From a checkpoint of a small self-supervised image encoder: norm layernorm.
Rows from block 10 of a small self-supervised image encoder, named by matrix and row number. Rows with one number belong to one neuron. Each number is 200 + 20 x the weight over its row's rms, rounded and kept within 0 to 999. All counts start at 0.
After each neuron's rows are labels from the 100 images, of 14848, where the neuron reaches its highest value: "strongest on" is what is common among them. Only what is clearly more common there than usual is listed. The data: fractals drawn by 1,000 iterated function systems, in grey. In brackets: how many of the 100, against the usual share in percent.
# fc1: MLP up (model.blocks.10.mlp.fc1.weight, 1152x384), inputs 308-383
# fc2: MLP down (model.blocks.10.mlp.fc2.weight, 384x1152, transposed), outputs 308-383

fc1.280,231,215,197,200,223,196,172,145,203,199,215,206,188,209,208,186,214,180,206,238,228,236,202,175,253,170,160,209,222,211,191,255,193,194,187,225,208,205,219,161,154,200,222,220,190,200,179,183,207,190,195,161,203,183,225,202,213,227,209,200,226,162,209,210,193,205,194,192,228,189,218,225,168,223,192,235
fc2.280,219,170,195,201,272,183,227,200,181,220,231,205,199,218,214,217,205,258,207,192,176,181,168,238,166,209,204,164,191,196,193,169,195,188,204,169,239,204,232,222,207,195,191,229,207,235,203,187,169,164,233,222,228,212,197,198,180,224,199,193,177,154,219,191,180,203,182,188,206,217,196,198,216,231,187,183
strongest on: two maps (99 vs 25.7); sparse (99 vs 26.3)

fc1.312,206,243,211,207,210,196,211,208,177,198,193,193,200,181,221,196,162,204,227,241,204,189,186,195,211,231,211,187,214,228,214,204,173,181,191,160,209,170,191,175,197,220,202,206,211,184,220,180,216,199,174,184,196,202,181,231,238,204,193,215,222,201,201,169,219,191,185,211,198,218,188,188,181,212,198,213
fc2.312,223,221,179,214,164,207,219,202,188,204,157,211,197,211,216,248,188,195,211,218,222,238,195,178,192,176,209,201,217,189,203,239,177,197,157,167,209,225,209,187,162,191,192,182,171,177,187,182,219,194,257,211,192,218,200,200,218,187,167,177,187,211,203,207,212,188,187,198,183,205,187,233,197,207,214,184
strongest on: dark on light (100 vs 30.8); dense (35 vs 9.7)

fc1.558,210,183,224,244,222,213,201,186,211,234,213,219,197,204,215,182,209,174,184,175,215,168,201,258,180,164,205,209,203,180,182,203,201,168,225,206,187,193,197,186,196,203,173,227,209,175,201,188,151,198,213,206,187,187,221,204,212,175,192,194,178,161,208,197,246,211,209,172,187,193,178,150,182,194,197,202
fc2.558,190,181,212,224,210,172,220,199,185,193,216,239,225,204,189,203,193,204,199,201,177,225,190,186,169,207,213,173,194,193,230,155,212,197,176,212,237,211,218,215,199,190,198,223,255,194,228,181,205,194,191,195,211,145,217,210,187,211,200,220,194,202,239,207,201,216,213,218,183,209,199,170,198,196,167,201
strongest on: sparse (74 vs 26.3)

fc1.678,196,195,221,214,179,200,169,220,164,212,180,179,193,188,211,173,245,179,213,175,216,230,231,195,213,216,181,151,206,231,167,204,216,189,210,217,191,202,213,236,182,216,174,192,214,210,195,181,191,213,189,183,221,221,183,242,212,199,231,193,167,203,194,201,207,231,208,217,181,187,214,188,189,182,187,193
fc2.678,209,188,194,226,195,165,201,224,195,200,194,216,183,193,182,213,230,191,209,203,197,179,185,207,195,259,192,195,211,198,235,182,202,198,201,179,211,251,203,196,192,183,250,244,221,212,195,207,218,191,218,215,183,199,253,198,156,172,214,202,188,200,204,180,177,206,146,193,180,211,188,187,185,189,197,195
strongest on: two maps (98 vs 25.7); sparse (98 vs 26.3)

fc1.166,213,233,196,220,187,167,176,192,162,193,187,204,193,222,195,182,217,215,168,203,242,233,162,201,214,228,158,200,190,198,189,204,201,211,170,234,221,193,206,199,209,236,235,201,198,183,193,191,157,190,209,158,230,200,229,209,176,206,173,236,184,180,188,186,181,223,179,197,228,201,238,226,190,210,204,183
fc2.166,213,191,214,194,254,207,219,187,195,213,205,185,193,201,195,205,221,241,229,214,213,243,187,239,186,220,199,198,227,197,223,193,200,174,205,191,219,183,205,223,208,203,207,219,180,209,179,213,164,189,201,204,210,173,160,184,160,226,222,186,217,155,211,174,202,197,173,198,193,198,196,220,218,235,151,203
strongest on: sparse (84 vs 26.3); two maps (77 vs 25.7)

fc1.716,166,194,226,167,220,224,148,172,227,227,189,230,218,207,208,182,208,199,146,204,234,208,182,197,196,238,203,217,202,217,207,226,192,201,193,190,190,189,206,185,208,250,213,207,204,201,189,193,226,182,207,197,235,200,183,198,222,188,188,211,234,205,153,201,197,245,187,198,196,184,222,209,194,205,208,185
fc2.716,206,200,196,205,224,161,248,220,203,163,224,197,194,217,174,189,213,219,198,184,177,211,215,180,245,218,195,171,210,184,204,211,207,190,138,212,170,215,207,207,160,236,237,230,244,238,188,218,183,165,186,218,214,202,217,200,187,204,191,203,200,207,195,195,220,199,207,216,197,218,211,174,210,171,200,222
strongest on: two maps (65 vs 25.7)

fc1.331,213,200,213,196,188,207,182,221,176,195,188,237,191,194,187,200,231,252,207,230,202,240,208,205,182,241,152,234,178,165,207,221,217,207,215,197,222,202,220,195,150,220,195,199,151,207,228,153,220,177,218,189,209,212,200,188,209,212,147,230,207,186,201,203,206,184,175,207,215,193,199,200,201,171,188,202
fc2.331,234,208,182,198,188,207,206,212,168,197,224,188,201,212,237,239,203,196,215,180,190,208,204,216,224,187,220,188,205,206,204,175,236,184,193,184,197,225,198,195,236,210,186,227,218,188,204,212,155,185,201,207,207,206,213,174,172,214,244,201,171,198,229,211,216,187,186,223,213,227,205,196,220,215,204,203
strongest on: sparse (85 vs 26.3); two maps (65 vs 25.7)

fc1.528,179,218,181,198,202,170,187,225,180,184,205,232,199,232,198,172,182,210,192,174,213,194,197,176,172,173,182,178,199,185,224,199,200,223,205,207,178,148,204,197,192,193,197,228,187,206,236,178,184,202,214,220,172,174,226,173,185,180,194,212,163,202,213,183,157,211,179,168,227,194,196,182,212,210,181,208
fc2.528,229,199,231,222,193,209,218,176,233,227,231,174,216,199,192,188,210,192,181,231,177,214,198,207,236,187,214,216,169,218,196,208,213,202,207,212,208,264,174,204,204,200,172,209,257,217,204,232,211,192,201,196,224,216,157,216,200,206,204,162,245,225,176,169,249,210,210,234,209,194,194,218,205,192,222,193
strongest on: dark on light (80 vs 30.8)

fc1.247,208,189,198,223,207,211,197,223,236,231,197,228,211,219,240,163,232,207,191,186,195,194,188,234,190,184,195,206,188,203,210,189,181,187,250,226,201,187,235,210,203,190,211,202,219,219,219,178,169,185,216,230,218,202,206,202,202,166,193,171,175,171,192,200,179,226,253,188,194,214,185,190,211,193,191,201
fc2.247,189,210,215,209,189,193,217,187,139,209,237,194,197,206,206,193,156,189,189,196,166,209,174,203,179,203,199,179,198,189,226,212,222,175,219,195,199,197,204,188,182,185,179,231,235,153,193,189,187,173,193,202,186,221,213,210,212,184,206,187,200,198,209,208,209,205,207,180,177,221,199,187,190,210,192,188
strongest on: sparse (57 vs 26.3)

fc1.310,200,202,172,216,210,209,253,194,198,169,213,203,190,179,207,207,171,183,207,229,220,225,157,236,181,226,199,188,185,204,216,219,186,222,194,182,223,206,201,212,211,228,240,191,194,186,194,251,237,217,215,229,173,180,198,176,230,209,172,223,216,192,174,174,211,213,209,181,212,176,194,199,193,211,221,173
fc2.310,209,202,165,207,195,219,218,244,219,208,201,204,176,206,210,228,195,205,184,212,203,204,165,206,182,202,195,239,179,208,196,205,194,214,205,181,197,184,228,187,195,215,223,214,212,190,197,227,239,192,222,193,166,209,218,183,161,156,203,198,213,203,218,182,177,206,195,176,176,199,213,188,151,226,194,225
strongest on: sparse (99 vs 26.3); two maps (95 vs 25.7); dark on light (92 vs 30.8)

fc1.212,181,177,186,210,187,211,207,186,181,216,215,187,224,184,201,196,189,211,201,198,250,201,212,199,228,229,183,195,208,216,181,212,217,197,206,203,196,200,213,181,169,203,199,170,188,240,194,191,191,191,171,209,203,200,209,200,192,200,238,224,186,197,183,216,213,208,188,203,221,200,217,189,179,193,197,218
fc2.212,232,165,232,172,243,198,232,200,220,193,219,237,192,238,225,166,219,241,238,201,144,231,188,204,180,188,193,167,234,197,176,186,162,143,171,173,219,199,192,225,188,218,184,222,180,194,162,207,187,196,236,202,224,217,223,208,211,208,188,198,179,161,200,185,206,181,202,193,207,209,192,205,209,208,173,173
strongest on: two maps (100 vs 25.7); sparse (100 vs 26.3)

fc1.453,199,230,215,195,209,222,182,156,230,233,211,249,196,175,210,204,187,198,186,198,237,227,210,216,230,198,187,192,221,230,178,232,175,209,166,195,213,220,206,200,201,234,176,181,177,181,208,209,236,200,197,167,190,235,211,200,192,228,214,245,224,187,169,167,191,212,224,233,224,182,228,241,163,204,177,195
fc2.453,214,221,184,180,199,196,230,188,212,188,223,199,172,235,200,201,189,230,232,201,161,202,184,204,211,183,180,195,178,190,222,184,186,196,192,203,182,199,220,213,189,221,210,219,226,226,192,171,177,171,212,221,217,228,209,195,241,183,157,170,170,177,206,183,203,175,188,211,195,189,202,186,192,182,202,203
strongest on: two maps (95 vs 25.7); sparse (90 vs 26.3)

fc1.89,226,242,217,230,192,197,214,189,172,240,183,182,204,215,225,211,223,225,227,179,221,205,198,219,229,198,184,188,234,259,222,201,215,208,194,211,225,200,187,213,229,199,212,203,192,202,198,212,212,214,186,207,189,212,185,189,193,201,211,210,205,211,187,191,187,218,205,223,201,208,205,213,208,204,204,200
fc2.89,209,205,201,191,228,200,177,204,204,184,229,220,195,197,188,198,207,177,187,261,190,212,230,195,193,195,237,167,218,198,161,198,222,211,213,172,228,209,188,191,176,153,231,187,190,222,228,209,200,211,189,213,193,199,213,223,208,200,198,216,173,194,208,202,211,197,188,211,203,213,214,236,199,190,235,186
strongest on: sparse (100 vs 26.3); dark on light (100 vs 30.8); two maps (94 vs 25.7)

fc1.140,232,174,211,188,225,229,194,212,201,194,178,218,193,229,224,189,243,205,181,227,212,193,190,220,198,219,239,214,200,220,232,197,174,193,205,191,198,181,185,186,182,179,232,208,168,227,226,175,211,172,224,173,234,209,229,193,233,187,159,200,194,177,214,199,221,201,187,216,201,200,205,228,220,154,187,157
fc2.140,203,223,176,213,188,191,197,194,191,203,229,210,206,242,224,227,182,192,191,205,190,188,225,219,179,178,174,172,190,199,198,188,217,195,210,187,207,200,199,179,226,211,230,194,211,193,231,186,160,165,193,196,211,211,192,138,164,211,180,215,178,214,208,196,222,178,180,222,202,249,196,200,221,235,195,184
strongest on: sparse (94 vs 26.3); two maps (72 vs 25.7)

fc1.2,209,260,203,203,207,190,221,206,190,227,159,192,172,188,217,202,185,209,247,187,224,221,187,174,240,189,207,209,209,225,185,199,214,216,211,208,182,203,220,180,173,194,193,195,199,197,201,173,224,223,182,234,177,187,178,202,191,199,210,187,232,197,186,203,200,192,182,227,228,233,238,211,218,229,185,195
fc2.2,226,212,211,180,203,235,193,203,189,209,232,176,213,229,204,204,197,178,176,225,185,195,203,227,180,230,235,192,220,233,213,208,218,195,161,207,242,233,168,182,200,157,230,185,199,210,178,195,214,194,191,214,184,187,182,213,189,186,197,191,206,213,226,209,199,188,215,200,157,228,163,192,199,210,231,208
strongest on: dark on light (100 vs 30.8); sparse (87 vs 26.3); two maps (84 vs 25.7)

fc1.137,207,168,223,235,230,235,201,207,199,219,206,173,221,223,197,216,203,220,182,189,194,201,184,230,210,229,246,186,194,205,161,225,182,204,202,188,209,227,190,181,198,231,219,200,207,211,233,191,221,192,207,208,184,205,227,223,205,193,208,201,200,244,194,188,159,192,180,228,214,212,209,213,236,231,207,213
fc2.137,186,189,230,198,228,175,213,243,182,236,197,188,195,182,217,190,186,205,219,222,198,222,160,220,172,179,176,211,212,223,202,226,202,215,173,192,182,206,214,200,168,211,199,192,212,225,172,199,213,199,193,227,192,203,194,210,238,204,167,207,239,174,180,216,190,188,190,235,231,166,206,199,214,199,212,200
strongest on: dense (49 vs 9.7)

fc1.530,200,190,177,207,195,192,254,187,186,206,181,196,225,195,163,208,230,169,194,179,180,201,145,208,201,224,230,213,214,179,178,199,206,200,173,215,198,211,212,203,187,211,221,213,180,186,210,217,155,190,173,179,193,208,204,232,184,239,231,218,165,230,200,179,208,167,176,161,206,187,213,187,216,195,213,205
fc2.530,208,181,200,176,164,176,174,226,215,217,234,198,192,190,186,200,213,175,195,193,223,189,193,208,201,223,198,205,191,227,207,169,193,210,199,215,194,194,210,181,225,208,199,242,233,181,199,180,204,198,194,202,209,193,203,204,191,198,212,212,219,202,217,205,183,199,203,240,198,243,181,191,198,192,178,224
strongest on: two maps (53 vs 25.7)

fc1.25,206,210,224,185,212,193,156,215,158,226,188,179,203,190,142,168,183,243,195,198,149,228,242,200,177,207,179,149,212,165,207,202,203,210,169,201,194,212,171,180,160,222,200,187,200,215,190,195,154,190,200,188,163,180,223,176,198,194,226,210,219,155,194,229,201,186,199,174,190,170,199,195,217,213,213,183
fc2.25,205,207,200,244,219,156,195,213,209,192,210,230,198,214,196,170,184,196,199,227,195,189,184,180,196,189,233,197,168,223,220,195,209,207,206,209,223,202,202,223,225,176,198,224,203,201,186,223,208,190,197,207,183,232,177,207,179,173,195,225,199,189,206,179,197,223,231,193,273,219,202,206,178,217,206,194
strongest on: sparse (94 vs 26.3); two maps (89 vs 25.7)

fc1.172,221,185,212,212,193,197,184,168,229,204,226,244,219,196,203,199,188,188,211,214,255,173,203,229,220,259,200,215,200,220,208,216,227,205,216,183,194,196,188,157,207,209,203,176,170,227,177,210,213,188,177,188,226,205,217,191,187,217,225,224,238,176,216,213,193,177,211,209,218,201,237,183,191,216,189,213
fc2.172,194,181,218,202,252,199,244,211,231,189,234,226,191,258,234,162,219,238,220,191,155,199,185,208,190,199,165,172,231,191,201,197,184,176,186,156,202,206,215,209,196,227,181,235,197,219,200,192,202,190,238,200,223,211,224,196,210,173,179,201,178,173,182,197,181,203,183,204,176,209,206,170,203,217,181,186
strongest on: two maps (100 vs 25.7); sparse (100 vs 26.3)

fc1.386,171,202,212,201,202,202,198,172,234,216,184,233,211,221,238,219,194,191,200,203,168,225,216,230,200,212,225,206,193,202,213,227,184,210,215,214,196,170,180,220,187,182,233,218,220,214,182,188,168,215,208,211,182,219,202,191,236,209,160,208,182,155,201,213,206,175,214,235,195,207,158,177,187,190,183,219
fc2.386,204,189,226,195,197,165,210,207,178,196,203,169,203,185,176,195,180,220,209,170,199,181,181,187,209,214,229,212,199,185,205,200,204,220,187,185,196,233,192,206,198,190,202,199,215,211,172,217,210,234,181,186,238,211,216,219,182,204,221,203,240,207,182,219,219,218,221,177,163,219,185,176,239,211,196,216
strongest on: sparse (100 vs 26.3); two maps (99 vs 25.7)

fc1.167,196,211,176,222,209,240,186,194,214,207,152,216,212,221,229,235,195,192,220,136,226,202,197,200,212,203,196,214,205,210,212,220,180,223,179,167,208,184,212,169,193,208,216,230,205,176,199,212,217,212,224,204,182,184,203,188,200,193,197,168,198,176,228,177,194,195,190,184,190,219,236,223,212,190,204,210
fc2.167,189,150,235,199,236,213,224,185,182,182,194,201,208,212,212,179,202,212,210,194,196,205,216,194,192,183,205,141,231,190,196,195,199,160,192,209,175,237,200,207,186,191,194,204,187,193,177,195,205,177,189,213,218,228,198,203,168,235,214,226,174,207,200,196,160,182,186,219,188,192,176,207,193,175,206,184
strongest on: two maps (100 vs 25.7); sparse (100 vs 26.3); dark on light (100 vs 30.8)

fc1.555,174,225,215,221,206,202,163,231,172,224,237,177,228,219,200,155,178,190,194,189,219,203,190,213,213,222,184,221,206,175,187,210,197,181,217,164,218,201,227,166,234,190,200,208,207,192,238,213,207,174,224,186,205,185,220,196,187,216,210,154,217,213,188,201,163,196,188,167,259,176,243,172,193,211,182,181
fc2.555,215,195,216,193,238,190,216,197,208,219,196,179,181,198,178,196,197,194,177,160,201,228,217,210,207,245,170,199,178,208,178,188,196,163,183,211,220,197,218,204,167,193,205,202,200,223,181,217,223,217,213,198,166,209,193,204,182,269,218,210,241,238,214,196,190,186,210,184,188,194,200,161,181,202,159,168
strongest on: dense (39 vs 9.7)

fc1.449,198,183,225,222,180,180,180,195,191,186,208,215,215,177,193,225,177,189,207,206,223,192,195,204,188,234,202,217,191,197,207,197,213,193,206,196,183,204,177,186,217,196,199,192,192,269,184,176,182,191,188,188,206,209,215,181,195,214,227,234,218,181,199,183,192,190,214,211,224,204,236,190,187,189,207,228
fc2.449,199,195,225,178,226,211,237,186,228,184,228,253,198,249,263,144,220,218,239,198,162,207,205,191,205,206,178,195,230,188,196,212,182,166,198,161,227,202,219,196,202,219,200,241,184,181,184,240,197,202,228,199,225,188,219,201,205,189,201,207,186,190,190,219,193,199,196,204,175,205,204,183,216,213,157,178
strongest on: two maps (100 vs 25.7); sparse (100 vs 26.3)

fc1.466,198,199,196,229,214,224,217,200,231,213,209,166,219,235,205,208,202,214,215,223,215,212,183,270,230,215,170,199,180,212,246,206,205,231,194,221,224,212,187,193,187,214,224,194,178,207,202,214,219,191,188,202,175,229,209,213,219,158,193,195,166,201,202,218,216,217,195,214,210,224,206,202,227,216,165,197
fc2.466,203,198,214,202,182,223,211,219,197,224,229,218,198,196,210,171,201,220,211,201,173,187,197,204,168,225,226,203,226,176,192,200,235,145,194,192,219,208,207,195,211,201,190,219,215,215,208,195,177,181,203,202,203,222,168,197,171,188,230,192,171,212,212,218,228,235,191,230,208,178,186,186,218,168,243,217
strongest on: dark on light (97 vs 30.8)

fc1.170,233,212,246,199,197,220,202,188,209,218,210,195,170,194,205,208,189,236,186,233,159,214,210,227,203,258,213,215,228,205,201,189,187,190,168,233,200,198,184,197,219,196,208,174,201,242,200,178,160,174,196,160,216,247,197,210,233,203,226,202,210,167,210,177,201,210,191,195,219,211,178,219,217,209,201,222
fc2.170,177,185,221,227,231,196,200,218,187,180,218,192,233,153,221,180,188,185,225,198,179,202,194,192,218,203,188,154,212,171,223,213,203,209,220,205,219,219,168,197,219,207,188,226,243,241,183,229,206,182,206,226,203,210,207,160,188,199,213,204,226,153,169,218,190,228,182,185,240,243,199,197,188,221,224,217
strongest on: sparse (66 vs 26.3); two maps (58 vs 25.7)

fc1.692,239,202,192,199,186,181,204,185,210,208,191,219,209,202,214,234,213,151,209,207,252,202,191,176,206,181,213,232,220,193,179,212,189,174,206,213,197,193,205,182,171,190,209,192,159,220,209,180,220,236,216,174,208,213,208,189,193,225,204,216,227,180,182,195,170,220,203,204,231,184,235,239,203,181,212,164
fc2.692,167,180,219,193,188,229,221,195,197,204,209,221,188,223,256,183,217,225,195,183,182,213,176,191,207,179,167,160,226,215,209,173,198,179,196,204,141,225,228,229,244,167,194,205,195,184,161,229,184,180,202,209,209,209,221,168,224,215,205,221,174,198,187,193,170,145,184,194,204,190,184,205,193,203,181,185
strongest on: two maps (100 vs 25.7); sparse (100 vs 26.3)

fc1.13,220,216,218,197,212,211,188,166,223,211,225,219,214,231,204,184,200,190,202,204,193,174,156,213,188,178,215,188,194,198,179,187,199,191,227,173,175,194,194,182,205,218,201,147,210,223,211,196,197,187,213,214,179,216,230,204,203,193,170,205,174,199,191,242,181,180,215,206,230,199,197,177,184,180,164,217
fc2.13,181,204,223,227,195,164,219,212,147,228,166,191,169,171,190,202,192,218,200,205,206,215,203,212,184,228,201,199,206,183,217,199,194,220,189,217,216,190,168,202,219,195,207,203,219,200,190,210,225,197,210,200,180,209,169,198,180,238,231,208,218,220,195,205,223,219,229,187,206,244,200,165,182,209,217,214
strongest on: sparse (72 vs 26.3); two maps (70 vs 25.7)

fc1.395,220,169,178,232,219,231,190,214,213,192,195,188,185,205,180,220,166,217,220,204,232,208,238,184,186,212,191,221,208,207,205,179,211,220,187,196,195,179,185,195,220,173,212,192,145,223,181,193,198,212,205,241,220,214,228,207,212,206,204,204,199,231,186,199,187,197,206,204,235,189,219,173,215,197,220,169
fc2.395,208,186,226,179,221,173,203,219,217,190,214,181,205,188,213,207,200,237,175,187,179,185,224,182,205,232,196,177,219,210,190,206,201,202,227,210,221,212,157,159,196,207,184,217,233,221,210,196,213,201,160,211,221,203,193,191,172,215,232,207,224,181,162,196,205,175,189,214,178,206,205,180,243,200,190,187
strongest on: dense (51 vs 9.7)

fc1.635,196,207,170,164,201,195,188,190,189,186,209,211,187,233,219,194,215,190,194,212,183,200,187,212,201,222,169,185,162,169,209,221,227,249,193,229,201,193,208,180,197,254,200,209,172,207,206,197,186,181,204,186,200,221,229,204,216,206,204,162,210,184,195,213,195,194,218,207,196,201,205,171,197,176,168,181
fc2.635,198,173,207,201,216,236,196,177,186,223,230,203,184,214,201,201,189,252,210,223,179,212,186,200,204,172,225,234,210,211,201,202,220,166,238,188,211,173,206,196,197,197,222,215,173,198,189,223,184,191,208,199,236,209,210,193,187,173,235,184,207,152,223,187,219,214,189,197,202,205,205,204,183,217,188,240
strongest on: sparse (56 vs 26.3)

fc1.250,198,168,227,191,222,232,208,173,193,218,156,168,214,236,232,225,226,190,195,133,203,200,200,212,227,193,256,199,217,206,157,192,182,203,195,197,208,220,187,186,210,197,246,196,211,206,197,153,193,167,200,206,193,213,219,207,202,209,221,202,193,223,240,170,183,200,182,189,225,214,209,211,206,208,199,187
fc2.250,180,167,240,227,277,184,196,216,210,230,211,230,220,210,223,205,171,212,201,258,199,204,184,227,195,183,179,166,217,196,210,215,191,172,214,207,165,209,239,205,190,187,179,188,182,226,187,200,208,177,209,215,194,221,181,157,216,216,187,187,181,178,201,191,198,156,172,220,214,181,209,223,200,212,198,196
strongest on: two maps (92 vs 25.7); sparse (71 vs 26.3); dark on light (71 vs 30.8); dense (26 vs 9.7)

fc1.78,200,208,228,169,218,203,219,187,181,221,193,178,197,192,206,219,210,214,183,200,173,205,232,212,187,168,176,190,199,234,171,214,190,200,202,181,195,203,163,216,180,200,183,225,209,204,214,181,217,216,195,201,217,210,196,234,197,218,197,202,177,182,210,221,200,220,177,175,177,188,203,199,241,187,222,233
fc2.78,141,193,237,209,233,194,193,221,187,211,230,205,210,213,185,209,209,205,197,234,229,197,188,229,208,194,218,170,219,182,174,198,158,187,211,218,198,225,186,204,201,189,193,243,231,217,208,169,211,208,252,170,196,179,219,199,203,166,217,207,233,198,211,237,186,177,214,212,198,193,208,206,186,203,185,199
strongest on: dark on light (100 vs 30.8); dense (55 vs 9.7)

fc1.675,181,221,167,193,164,207,199,172,170,202,207,248,193,218,197,193,241,201,185,232,190,209,216,202,186,242,183,215,179,223,250,193,191,187,215,211,178,193,240,197,210,215,189,190,162,198,203,248,195,162,186,206,208,194,230,216,198,167,182,203,233,199,196,167,225,196,207,192,175,170,184,174,157,218,199,151
fc2.675,213,206,200,197,219,223,216,227,249,197,238,195,183,255,235,227,177,208,234,218,170,217,190,209,210,157,206,199,215,196,217,184,208,184,199,194,193,203,224,201,197,191,206,172,162,184,212,203,201,183,239,194,213,218,203,162,194,203,224,220,192,181,216,185,199,200,227,204,214,220,220,204,231,220,180,201
strongest on: two maps (57 vs 25.7); dense (30 vs 9.7)

fc1.666,149,205,156,218,218,193,200,184,222,194,183,182,186,233,185,223,218,182,195,201,210,207,220,234,199,186,212,191,152,228,213,210,199,204,184,200,197,222,203,205,211,194,174,190,179,168,180,218,184,190,184,174,203,185,217,187,241,215,211,225,192,217,178,256,170,192,165,178,216,176,232,166,188,217,191,183
fc2.666,185,192,234,221,197,210,184,228,231,172,198,198,206,225,169,194,192,224,225,209,189,164,180,221,203,171,220,187,216,219,205,224,221,183,210,193,211,203,213,192,173,179,215,200,206,220,225,228,207,195,172,199,236,171,174,225,188,217,217,209,203,221,224,172,219,227,185,196,164,224,180,167,193,223,208,208
strongest on: dense (26 vs 9.7)

fc1.463,228,161,233,224,207,221,208,213,201,235,211,174,186,235,189,233,208,210,202,186,209,179,191,207,203,211,237,185,185,176,153,199,188,212,197,198,213,254,212,199,204,213,208,209,219,235,228,185,221,186,178,185,212,185,212,217,198,199,198,180,219,207,214,198,157,181,171,221,224,212,185,214,230,232,210,217
fc2.463,184,194,227,211,229,173,196,230,190,243,204,198,210,200,230,175,193,225,203,232,190,228,166,214,184,178,175,205,212,220,213,231,213,207,189,184,195,189,205,205,163,208,186,200,203,220,188,181,211,187,192,241,188,213,179,207,220,190,164,217,218,180,185,204,212,186,192,232,227,171,216,213,203,209,216,198
strongest on: dense (48 vs 9.7)

fc1.237,198,222,245,189,211,209,194,158,195,200,184,207,204,201,178,186,218,144,169,196,213,183,196,221,217,213,183,225,191,180,194,211,177,223,182,209,178,195,169,161,176,235,189,211,207,217,183,203,222,180,200,156,228,185,198,230,199,190,199,166,245,195,198,201,189,188,220,177,244,158,208,228,202,215,223,201
fc2.237,204,188,207,201,237,177,211,218,225,168,219,221,197,228,193,156,200,234,227,215,187,196,212,190,210,226,222,188,189,178,181,189,222,207,182,175,241,165,227,191,196,209,218,182,227,215,211,199,177,220,209,225,243,186,237,209,199,203,197,215,165,171,225,206,189,202,163,185,154,187,202,173,199,198,209,243
strongest on: sparse (100 vs 26.3); two maps (99 vs 25.7)

fc1.538,207,188,193,209,183,221,181,200,198,198,192,180,222,210,193,200,204,196,191,180,202,217,208,232,209,229,204,179,213,191,195,232,208,188,190,224,201,221,174,181,205,240,197,239,175,208,203,169,189,179,195,186,214,154,176,183,153,225,221,219,209,217,172,202,202,184,223,181,216,196,191,175,193,194,208,187
fc2.538,209,203,209,205,238,183,190,194,209,196,220,251,210,216,175,205,191,187,222,210,225,208,234,163,164,192,217,186,208,194,231,207,219,155,175,154,211,224,237,197,191,243,209,181,207,170,210,183,187,180,204,214,214,220,205,210,205,217,204,202,182,196,207,205,184,208,198,227,174,195,199,198,213,226,177,239
strongest on: two maps (100 vs 25.7); sparse (100 vs 26.3)

fc1.594,224,231,196,236,199,190,182,170,197,207,219,218,212,218,170,179,182,196,198,226,233,192,206,199,241,205,169,199,217,238,192,211,227,212,193,193,207,184,177,187,173,193,180,237,198,203,199,208,196,201,185,165,196,199,199,201,203,175,171,231,213,168,178,197,192,204,212,170,205,177,191,183,168,196,180,183
fc2.594,212,198,243,207,241,170,217,223,199,186,194,204,192,206,220,210,185,238,201,196,163,199,198,192,198,185,201,189,206,178,189,208,189,188,206,183,181,182,229,175,182,226,171,212,215,191,180,178,225,188,256,201,211,199,198,183,206,214,199,191,180,195,216,216,182,200,174,166,188,210,225,188,225,188,223,203
strongest on: two maps (100 vs 25.7); sparse (100 vs 26.3)